config.toml
model = "model that predicts nearness at each pixel"
dataset = "renderings of 100 made-up gadgets, each built of a few solids, in any pose"
train_examples = 195000
image_size = 64
grayscale = true
crop_scale_min = 1
horizontal_flip = false
color_jitter = 0.2
output_stride = 8
arch = "vit"
norm = "layernorm"
norm_position = "pre"
activation = "gelu_tanh"
mlp_ratio = 2
head_dim = 48
fused_qkv = false
bias = "all"
qk_norm = false
parallel_block = true
inner_norm = false
drop_path = 0.15
patch_size = [8, 8]
conv_stem = false
layers = 8
width = 160
positions = "sincos"
loss = "mse"
targets = "nearness"
init = "trunc_normal_002"
residual_init = "scaled_by_depth"
optimizer = "normuon"
muon_scale = "original"
lr = 0.035
momentum = 0.95
nesterov = true
orthogonalizer = "newton_schulz_5"
adamw_lr_other_params = 0.0021
grad_clip = 1.0
steps = 9500
batch_size = 512
epochs = 24.9
lr_schedule = "linear"
final_lr_fraction = 0.01
warmup_steps = 1900
weight_decay = 0.0
adamw_weight_decay_other_params = 0.01
Rows from block 4 of a small model that predicts nearness at each pixel, named by matrix and row number. Rows with one number belong to one neuron. Each number is 500 + 50 x the weight over its row's rms, rounded and kept within 0 to 999. All counts start at 0. Numbers have three digits each. After the name is the row's rms in percent of the matrix's.
After each neuron's rows are labels from the 100 images, of 14848, where the neuron reaches its highest value: "strongest on" is what is common among them. Only what is clearly more common there than usual is listed. The data: renderings of 100 made-up gadgets, each built of a few solids, in any pose.
# fc1: MLP up (model.blocks.4.mlp.fc1.weight, 320x160), inputs 80-159
# fc2: MLP down (model.blocks.4.mlp.fc2.weight, 160x320, transposed), outputs 80-159

fc1.49 107:433516431494575553537553498436414550494586480436514430510518515480420514449514482419418444471537495494491562451508428526461555547585504504481495375495544536410489566452517501515475609542599453421478598507598467558547579579565432464528509494
fc2.49 100:492479466462686544466497451531556501426462514508467521524541467519499550514537482528503475467534533498528523424499510490541552450563509452500555540462431551481461618415492426442367520432487527500474564614461446511578576491472393574503548487
strongest on: has a sphere; glossy

fc1.205 098:518520488488456636404467519555518550522426482419501551514481477577548410445419512486534466501474448506639533426525489501509480537435528486504571496558509465512452489526452423540579447561451537469477480461542527452422441524536615494481423491
fc2.205 090:501504508530596436535634488556471492505527518579494466527556436487520505433481510576500379508483617533473493495485476536489538569429524538521479555416369527554554515444460480465477618428527477520446509530509427513571493469533485488462500550
strongest on: glossy

fc1.3 107:447596488550527442492552386509512493472469545495477541469575450431563510480537535555450460497493499511619437547481441428471623495416427497465543537565521439407486539447515494486424477489479534519526426540630567481575516560517495532487572492
fc2.3 099:425474525572496518435506531621524533527489437467492470480533534565538479501415507476396496522432410461503422474540488586474488480590450502519439432440538534535523551620500492477538488465571456498591521447503520531462412401482537578559546495
strongest on: metallic

fc1.173 104:435471576499548522631525428556500452490511505456469538519414467524465600412505384532553492530491478485391524502477473423457532492556421564551547488451590456493485517479438495531501534524561465543598538547470515514466476442500476508587519500
fc2.173 100:514482475512505405462540515455470466502609474516414513422481537431431555548530640491580430399401485523512559545573486594477452463511433390519508553490414550522556548500516459526603460522504488461486492550516483461460430572526504448422537479
strongest on: has a sphere

fc1.125 098:527468538469517494516467633460448492508475487560501426416594514427493547516469539521475508558591507519417460537562510496524459556496436514438523371523568503551431455496514527535456454456512540471471517535567482432525540526450415535523415427
fc2.125 093:492456564566452553514583575550476528513556459566449543501478452406448488498522482636556387444520394460503438449502490543531506508476457541558477474460434536563477522395450450505412571516434581506392496519459543588530515564502477446424486493
strongest on: white

fc1.190 099:573562390571448607444536536525453527561518431463482450481457441468549537508420592488517406433577537480580504448544548523509502509473502509441436524482616576521527473520512391474471592482511617494453529523541494527545446398483575447486523459
fc2.190 111:534448596533587547492486504518564574492525517503516575512485523509524519505552502525531395481403462519526443516521508534468476503475445455583528424550430398464595498435511539552457591483535440598556549391480498467419543562503451559476480530
strongest on: glossy

fc1.71 107:524549468443468506497583473517517533490477447497532503528475445482482517611560378475524502443388493560484591469506539517465514576485466518470533566469494490532515543482450464501513559492497429437566394509523528502446509465579503563601523498
fc2.71 099:464440545554543507474497515550479543499476454509510482547494490492442461469517523471459571476463436440493450499491534518449615462452489500521539418503428428502499581545582406470549506482484509583499436488466525430457569559521519435528607503
strongest on: metallic

fc1.200 103:463487519502504439593542487386591505540522467466586558446483471511433526528543499529435471465583461421528524534522516420518460507565511573470489473527486530417407461536532478478484630488591399510547500519565455587556480535504496561560491483
fc2.200 098:482474510507528410529564426533551562578459527462574506527482493537514531618442541494576504387436479620504519418559466508502497529450478534517546457453450521538478542418556381471591539423501441480544470498407578563483505577556497480504520534
strongest on: has a sphere

fc1.94 089:486503444506552407454539434566530617561508478427495509455441490474565475568459549571499450493457417443383496481454451536432542551494430435516474470538485460491546555537432549431502414511564548583517421542475461523396492536429574576480516599
fc2.94 095:508519570419587576522509489443471483424492514517565527545512500522481504441621449509433552497559571428536487488438465563577393456449456524526522478487545460489422552474522533518504492604437551430529590456492493438417462517422487460471481517
strongest on: glossy

fc1.176 108:485498498533456469526495484549488503527605544497501454466430555492418537451518522485498497498534588498495407473459532514472506529514530555453445438550551468511559489498490579475555509423489527479525478572561479518434454449446378552556571526
fc2.176 095:380550492549532486508453544498473421531510554564500555505571492435565492469529458483431465452423440550471547454556521469489490419524500472559544469507611503466567554509444434420478599487477418408513494477478481474518509597552506491463623549
strongest on: metallic; has a sphere

fc1.247 094:509534523499522562481509475399479463472572418550495546543523491558431445481588420426528555526477468509520447493630523517435510493502392466427491488535534542390514571399500458442419487462520545468421504559404635526486507516474504505439485503
fc2.247 073:571553503490446509628552522581486539572438545554492480428530480399487485476499580459525353493482448488443465539461553513560438517471556501412478508550494459657526545442431529481468548463501462496460538482475403469557476444457476497503519483
strongest on: glossy

fc1.296 075:496537481514534506552526414555510499477448493510592458460505621543483496541531515513470479476586507502515482400479482521525430542531508489527475407572537534451504592574522656551590472402501472506517506456441470498485473470562519518450503402
fc2.296 018:495511563489521476509441495593580638546496547465517489455539476588472502476505498553495469471462569519452466474508459573498533439464476449586437493526515499532505527512501554506544571453420466591517530501479543407543516453391372417406527431
strongest on: black

fc1.172 107:491454570508500493482521465511514518551499554436502470432597509508587583419532519434520512571497606485457461482503429493501549431514456480458509535473523434454593491511424529547488475463483502565463557567529558418522440514412407435566538511
fc2.172 092:458547570543592470515551551495513497546440511534468562492486468508535484433547454497443472376421489525478433443565388493455501484430483531479505464508501483513423527478567490504574638551508382513545433549525431489495514548543490516442552599
strongest on: metallic

fc1.267 111:479468516437562576515523522467456593487511482456434533494562473489464510477513530472501470472519441461491563470486437517560502494552501534580495487478500502473500583548531414441457543598517435514574565473447483495535588613549520405445554449
fc2.267 087:510428490535560480475514500507579536485544437491529483513589506521402536567534460517422471464461418490518496499498435557515468610601428517449376414483565551427464540516540510440490525471629527520549470519503548549534483453450406525507538488
strongest on: glossy; has a sphere

fc1.289 116:517507395498550473493417480482492504522554525495418497440472495478564433472521505549504428496466496481463574478535575522512547569543446562440415411588516488537515448545540514557435513488577531480568414582464499414482574480506498501546528562
fc2.289 101:562485548525484523515489573561501545466496504529535515511483460459480469451439533587573463416528444523476479438459530533577451534560569487554487467515452606492585507475438597497400532492417531493503476437432496515498510618473528442503370461
strongest on: white

fc1.27 093:521550491419491535540575518481514564447487508481543538504506476526584512563500519460515516467417415456486436493455426429458500468513447530618536476442524484398496477507459506606445609476484525516465520503512511469418431481507460509526535618
fc2.27 083:502463509550496491551452466463449402551556379481440563428522504432404597512568540455468533473544606532435496375461501496459481479504464438459458563508501517558586516414510387461443480536571560472575497449526580566585524537499430469499593526
strongest on: has a sphere

fc1.258 095:500556531619517504504504461453518519534524559545349485519412490506434519451475491478494395531461539537504449581493542573494548505524496560465552476501478497561467505511575525392513476455497458501490407523447600486571511501479464523643491342
fc2.258 063:487487445501534421426492496444482573551479427465448534577501537567497483500513410476468611465451519464619504499457594454514455525537624440533443524489467519460556505564447525489510542522481430515489549520517462489465508453586532445477613595
strongest on: metallic

fc1.147 105:509486485490448466507556579469543521497585406483613533466500583540485590528534530563485444396531485529421421366471501500546473494522532601462437444500513544457495561560498447418485558532552439553457501517506526488383536529544485526465553411
fc2.147 096:518467529501586425489492481566478560558600479576566533380536420565502473482508500440479513510387504573412524505558450518514454513453492496525494532451487520512496525459499493499471568431478535504583463478449553534454581488428465480491538518
strongest on: metallic; has a sphere

fc1.188 097:541486483543478504536433470478491514522554512553576531494499480500374540507476439597471565504476468440531452547440464521470413484561550501464444472453541398546480568519497500522493509484593553531496555385488445538475570437482414591554441480
fc2.188 079:557500532464445490530427567521493381555498616555540492479464414452528562460542465624612454520522494551496523458518534497569498414548488473427494511478513487548487528426430447484478488526436502459496534566417523627591512557456498505516451551
strongest on: white

fc1.314 100:503523447404550505591479542534466505571484487415526533505516420574496516399604468500456492484552461551572556455545476540557423437542480613594512491518547487432473540584453523493480539441571480487518579449522472496504521493514463444468531560
fc2.314 076:450507436501487570489563548487533509515559461488520501455479508426453492573449591556486490460403466558506513493425492528499489518515434562500616403498451494530500558386474496386488504438481429517526543547536501534479450483488381493509630407
strongest on: has a sphere

fc1.183 096:463445490585489535407398383464531632469513523435561599480519463483579466482540558510585475509450574529513522512512508472484511540482435543502478473524518468459576516550488560517533493582545456474489526488454504506452557494488530503534545480
fc2.183 102:494495539467475497625452511483525553528451528551565543515496472428451485409489445444500511565571536464468474520506489562483441499511559514483517559458517479582464463506511608555501485455501534458565577453541498467493399517479441520572545484
strongest on: metallic

fc1.58 094:555582471582488565584551531466469515510518476483510549506496605456524453526578365421562572395470457513440590470499483474552470491535491460497513504525494484460490481512482469399495577598566434435511519496476530507433532595589479515461505454
fc2.58 081:417450505471505587397448505393536520516540548505477487458497508527541577563457530470453452508437464575490523376534501495469559486492515490504539469447457525507573479460528493440534485503454408475589514379459451484536515554527520509521529459
strongest on: has a sphere

fc1.96 087:538557490496536518594525479528501478475539549503518454415478480544497517503521482397450553438539461491485463502528570472476495491511562522493547481555516483535431570482543435458466571338540449487479498494549582515503583554509548505487511432
fc2.96 086:477494581568463359505465468555454412524560411529537521647578520475469555525501560482512432451485468480538470580501480470467542474459504526448450537344458507498636551475378446494473465567502469418503507567424481535470482487465526406488459528
strongest on: metallic

fc1.155 109:492523501508502556487549524437469463421536407436619598475413524502419594494552469444552472554527512506379548535524440477470568449552480509551485483439464493468457458448438504486425513500515533628410554510585501453435510394557502444491491548
fc2.155 113:505491543474588496567508474486541502460505372533482507503537549454506456413519574456560473492532522514454403567444517540500493485495502461561465494467396559541431496461555461464520439549545559508507521508428556416526484444504526472525394546
strongest on: metallic

fc1.235 103:448501507422515452473455537572499609512595527510632521471544524493518501505509522432595488412446562573572421453538490538510471490485507581453488505467483488499446442520541480472546474511540458479408572600512537439493593499518449577447486477
fc2.235 107:490522566582522451422447504520609580490544478494461549465462502447519527497522516487515465415449508517467499479464461515517539537427486423553532424531505539492583504494541520549548511537537400507501525525490540488471507534593456475477535428
strongest on: metallic

fc1.237 103:537545578458478479424527578490501552539449527478483467533527583493548569541549437410486583374521454474549397555473485583525397482486390532469477525439469446436556509519495494506483508464607521523599550545410525440466529505466373569482450403
fc2.237 104:509464477536582515392540439602539566531567448575519528519469441410482473446383573467508564534506504525460538425437443510451544507448466463528501592528414474458525456518461423463528495402607500472499545484495557394415526427543503512545429608
strongest on: metallic

fc1.214 106:466503570541479522611509583406545503474545519484522573487476574413446526454526427487521557438510476529435587477488464480560540502519385598516496433524500534437441494548457483491495563494515374553476483603571480473494450463503450611519581449
fc2.214 110:486485495575577440476550380438408501568506429552479565459491543501488543464476582484440467457443402626510521416508644509491456554475535430502508490462475471474571553469474470541464566419477505509565476448411446415505506551487525536444529543
strongest on: has a sphere; metallic

fc1.223 104:571501574541358517511467513487494453523585524454441403499559544488523572485567434422482560459524482503578429471541443532444599456405524523471509527478524417459485477523518483480469540418494498470403474458555463473514544498530595556474488492
fc2.223 094:552429454535503465422510483425523569411487498548523493567490497461455520531494520492533458477381532569439590512534526528500491560518568515448477517624466568512473593482468473536518545524546482517556469482476493567395535611475356443477542557
strongest on: metallic

fc1.284 101:472492537534538492520478478487539561402444473451525542579446538486506500477517486617556647498455499504526470533507513468474516492489497495523536423524442456473434501473587464435464486487512521471501547618520585537385545461457538522502486453
fc2.284 105:528512481603480582570497582558580531479460565438467446556518592440546474477525563556552490509540540441560524500553486447471456463504532509474467481448503523471484466529486381515452496523488549417453511498519448512522596439494459429517473473
strongest on: white

fc1.92 111:484510529514530503509523497445496540487592491392479481418413549502436470540501478563398505437409499495468535469491469467526510564427519469492474524519515423518574474503518408525489495580572472562479513427564457596459479494538441521595480491
fc2.92 133:456627481545559417520460457493467512567501552596427543474545510514536489470516478539424454467438406537522431503511583482415452454499487453487546484439474489459557493503480462543519517448482487504536455501491471475526534521554529492434525503
strongest on: white

fc1.259 100:527588447623520495495470404460516564536528477409412517511539516543507494398470472496461475532461484440435356449579475538533584472522488519466443496454541536566464548521464473500470551382554378512497471580550579564499493552477550534442511438
fc2.259 066:486449455405449518510394467486526480487551511597552521568433467500446451446501551519511567524543461581529599576421490544523513446491544440457521541571427519442514491438431547510548413547484516467598424495562434475557596565433498462425508574
strongest on: glossy

fc1.280 099:548499585483445441503446536511462531539486460487470480533581584498601455385490574499426593502423471503575626518555566517465540609450435460481520415584471510504536461531499505500513479459620517429456451553487486578556419534447536500444499539
fc2.280 083:514515486506442523506590477377435493552475458502504568434462491456466476495405546483468513484466501472511511507502482610520460449479576467461576480544403520549452617527466413495494452510474501517455534553468421530454514441534497602542472529
strongest on: glossy

fc1.248 106:520495497506569535545551564453465432578477430531451505474523478479460523520514407523470518514480619573467603509556417492524466502502479531628504444488494504507476463506431500504533540501648507476458585458560502528488475563674405486596579439
fc2.248 085:572432463475526492522505445498452432502395522572527427596546502493396521524456486524561419451536528570518526481599484463497589453535496451550498441560421552511464539364507502500444581472522532429533548564447478471547513500461527539533571655
strongest on: has a sphere; metallic

fc1.100 103:512444500529560481473528582588476477452522485525551484501460531555466456415457522492458511444568487373523655533556526580549569551511469498522534526492550513456424460456482426474511567593517541493501495438457442521497507515486478509451381518
fc2.100 107:462474575505559494440505455424435447524492582546524504432521483518449487544575384474509526502455512507471550450405591489496520505473439479528561505556473475509559480530502553467380487465435504377458528452594538555560541525557504503495563498
strongest on: glossy

fc1.254 096:497469448507611506437540535588524451503451540436446505399435451623529504526520499541461481438509378602508505431570567424537512532529492423445552556526515496532507553492590397468468489448536418465453515551549482501479595556468434419507480478
fc2.254 107:435470587398478495499510454553482580520503428536570579470562604461504456421457560450497463464462599487495484457460440473438584513448496446549453415530455564514566437564482581500565479551494538598570470442528431483556453503562570570501587516
strongest on: white

fc1.52 133:523527516419555559548568569472503475506568521520434457475549439486515490446591499444431469467518531600485524448519420533524412544577423531588508444415523420459531513496493614401482603508553377517498576539536431477516544535479397461542495484
fc2.52 116:423446484503609527548525547480477518487557520561480490455492430542511578557512576445544487502464518512464520420518397533478478538557485524571502452531479521475489503438454528414484654472524496425465523476420442523492525558490394470462564440
strongest on: metallic; has a sphere